config.yaml
model: "image classifier"
dataset: "numbers of one to four digits printed on busy colour backdrops"
translate: 0.06
layer_scale_init: 0.01
positions: "learned"
register_tokens: 4
label_smoothing: 0.2
init: "lecun_normal"
lr: 0.0024
beta1: 0.95
beta2: 0.98
lr_schedule: "poly"
final_lr_fraction: 0.05
warmup_steps: 3220
Rows from block 2 of a small image classifier, named by matrix and row number. Rows with one number belong to one neuron. Each number is 128 + 32 x the weight over its row's rms, rounded and kept within 0 to 255. All counts start at 0. Numbers have three digits each.
After each neuron's rows are labels from the 100 images, of 14976, where the neuron reaches its highest value: "strongest on" is what is common among them. Only what is clearly more common there than usual is listed. The data: numbers of one to four digits printed on busy colour backdrops.
# fc1: MLP up (model.blocks.2.mlp.fc1.weight, 576x192), inputs 64-127
# fc2: MLP down (model.blocks.2.mlp.fc2.weight, 192x576, transposed), outputs 64-127

fc1.64:124124070130102169076126146141083144085152181127125149139115136138132107153131147130168119122122107147101096093170200142126086143102092102110121134158154112076096146121140180122113149158147183
fc2.64:120125111176030176056039130128136117144144135146113207141126102134131159107110057124110165131040122064123141071116130107185131127176103095144156131148154147132184137139141132139140148141131098
strongest on: purple ink; blue ink

fc1.109:115152149111130129162083114120176105129121105101137099116158149153187093159139135139103126131175131107213093110131094139087091062118151218101117117103076164176108117125107087147140137082143106
fc2.109:132171101117067110164067112163130133125112026069070073120119099092147155100076136127092152147148113119219113063107115107082099132144154181074140099145055144107117118145146140149127125144111131
strongest on: purple ink; green ink

fc1.553:156152119118141137078163070140107153132082136126122120112120213096154084192082167148098155170207123159098107124143102155146095143084110110148153145133125105138051116126096109124077119097137180
fc2.553:104134113114103141145104104157114111119194158134171129119132143092131141113149111117115147158092147125170094154150118126111141139074160190100127100151157172195143121104169148167098124102158100
strongest on: red ink; purple ink

fc1.133:161159145095103128155153118131155092180105154117123028187132165140153123143133132144104121126193113106208101125126124110118127050132146182102111131084096165153080119120130098127132086106110157
fc2.133:065155136148091095153112089132138154143142056091090107137127098084153116125074163141065136188124115142153085078132082119086110139167157185104168100149030155099102139149177112125098086137134157
strongest on: purple ink

fc1.214:148133046129123126092141122121079144119134112095128117101114131120134156127125140185136079127183173163149142086097143152117101170092188166085147151107107154168107180083143162155120139170151222
fc2.214:151131142106079083131107162112142134160125139104120098193145108162095127116098168119131096121120095073109045097199144128101141148131063115117144156130137105108130129163125120130122077138109085
strongest on: purple ink

fc1.493:137131133123129143106119103175141193085128117132123160124087253070136103174145090101117181173103122147168130114134125141188113121085131142147143145120207092157143120151138139087159118179117095
fc2.493:160059152123126132154163107128099076158162087178139102134102051142156161127101162142135133076177077122095119079109161124053225096144115139137089145125075189147092115131122134159114180149103144
strongest on: on a plate

fc1.217:142168130146176154125112125175172114044091129143084054169117156115133106171133184138100163151178133142169130106143133139093136050097163156081143148126145148113136149103162148111126131128165123
fc2.217:126122088101124209164094131118113061145173205156160126134123140155173152158125128114136151044130122059083081155087101157102048116090161144101140117154117124128136153130142126165110187129159120
strongest on: on a plate; blue ink; purple ink

fc1.273:104114062199125110134128130163103165160144151141111129144142155142116177110163154183121091119125178116118108198071137156147131108107120179105147144151124144124106136132139126174154112097110164
fc2.273:100127153144161136027121126132141129142125064133149122089129073157118115092151127134102142132142142132183116136103162101085188094147095142121130136200117137116254104121143162142121123113159120
strongest on: teal ink

fc1.554:142132134156162092128154101144128110174149159152133142120111142104141112137152123162097165117110124125065096168131111133117094153120124083140133157218118121081144122121126111149109084154177143
fc2.554:102104159077098141095114148106121128134145103122102090140141153178165163100085162073156162143208122098144156083084092147090181139094118172138133150091131122099122134110177200084136123118131164
strongest on: on a plate; yellow ink

fc1.90:092164111125167090134118064123165105114147116085137130086083105123205174053127141211117144192211152142152103109064139126094164110123183126145176149119136124198104128142149128140133154140207115
fc2.90:138083141174104125167060120099103151142161151105082145131138179210139165200139131116166158061107165066092130171184109145143079154093067104178136133155138142140123106128124082159123120153113105
strongest on: purple ink

fc1.189:131166131128141094086161107148157106142075111137083118143108106098076122084179067119127215191130134171150114096149134111190132136104110122096173150138155075100157109159137098089068112192160156
fc2.189:149139105157147148093172143157091146131117137191130111145149117083115089128115157155149143117178138125154097067138212127106176142020108149122139098123166112068094092135081158113062141159168125
strongest on: on a plate

fc1.191:167117130182137058162103144197130165097101111069095138100134156105127098147142136146148163106099157127125060142137159175132103156087111129106119109206168133123158139125107152120045140116135133
fc2.191:101114152057103127077202142106125116120127156137144060151167116142141137083141148094094146161123130168122149129130078108119183125106112111161131146051052110091092156095096102134148107085128110
strongest on: on a plate; orange ink

fc1.385:098139066131190150100164059133134139145073127088147157057115197094127141144154078123113178162127138194138150175095113115180120157075104110112162149118161078137104112135110113075132125155150146
fc2.385:147071130093095112156106117134113091129181107107142095105139110136126123180089190115134113126057124127075116073164139160102207141125129163124115089219091157124112140146152122155081097129125059
strongest on: on a plate

fc1.485:137154077156148133118152128208124150110105162097101130125135138116108077114155116146134165139153147154169052084127174150209101148085110135088143133168120106116155119148116121107105156128179165
fc2.485:128177197129155148103172123098114143096124171164144105137114100087162099098149129132086153091150120120091144148051121103067150133103122146120110122110073133194045138140108131113148073124132162
strongest on: on a plate

fc1.521:172083131146123125111139143200162189115079085110093105147118140099138079111163163141170129091167144122098090122142125137159157099113115144128135117217156129115108133093137165109063119117211142
fc2.521:147120119101092144131051145108138141123147119088185159076132142136133171150082127143110123155112148112132122112151155144113118164111110115113137158079083129138183121127118162116200162124123128
strongest on: red ink; orange ink

fc1.202:162073161135133144069146145188172141121110156184131152163118125148154091134162167077158139120073120062113103133118109127147112126117059105178133171133164129128146092136109070089123134123166075
fc2.202:130161106135136139123061130125125157117130158054149126088132097107147198097058065142081102175086153184133108109146146150117111109153157111129125117089081099131129130142133061165130142124104166
strongest on: purple ink; green ink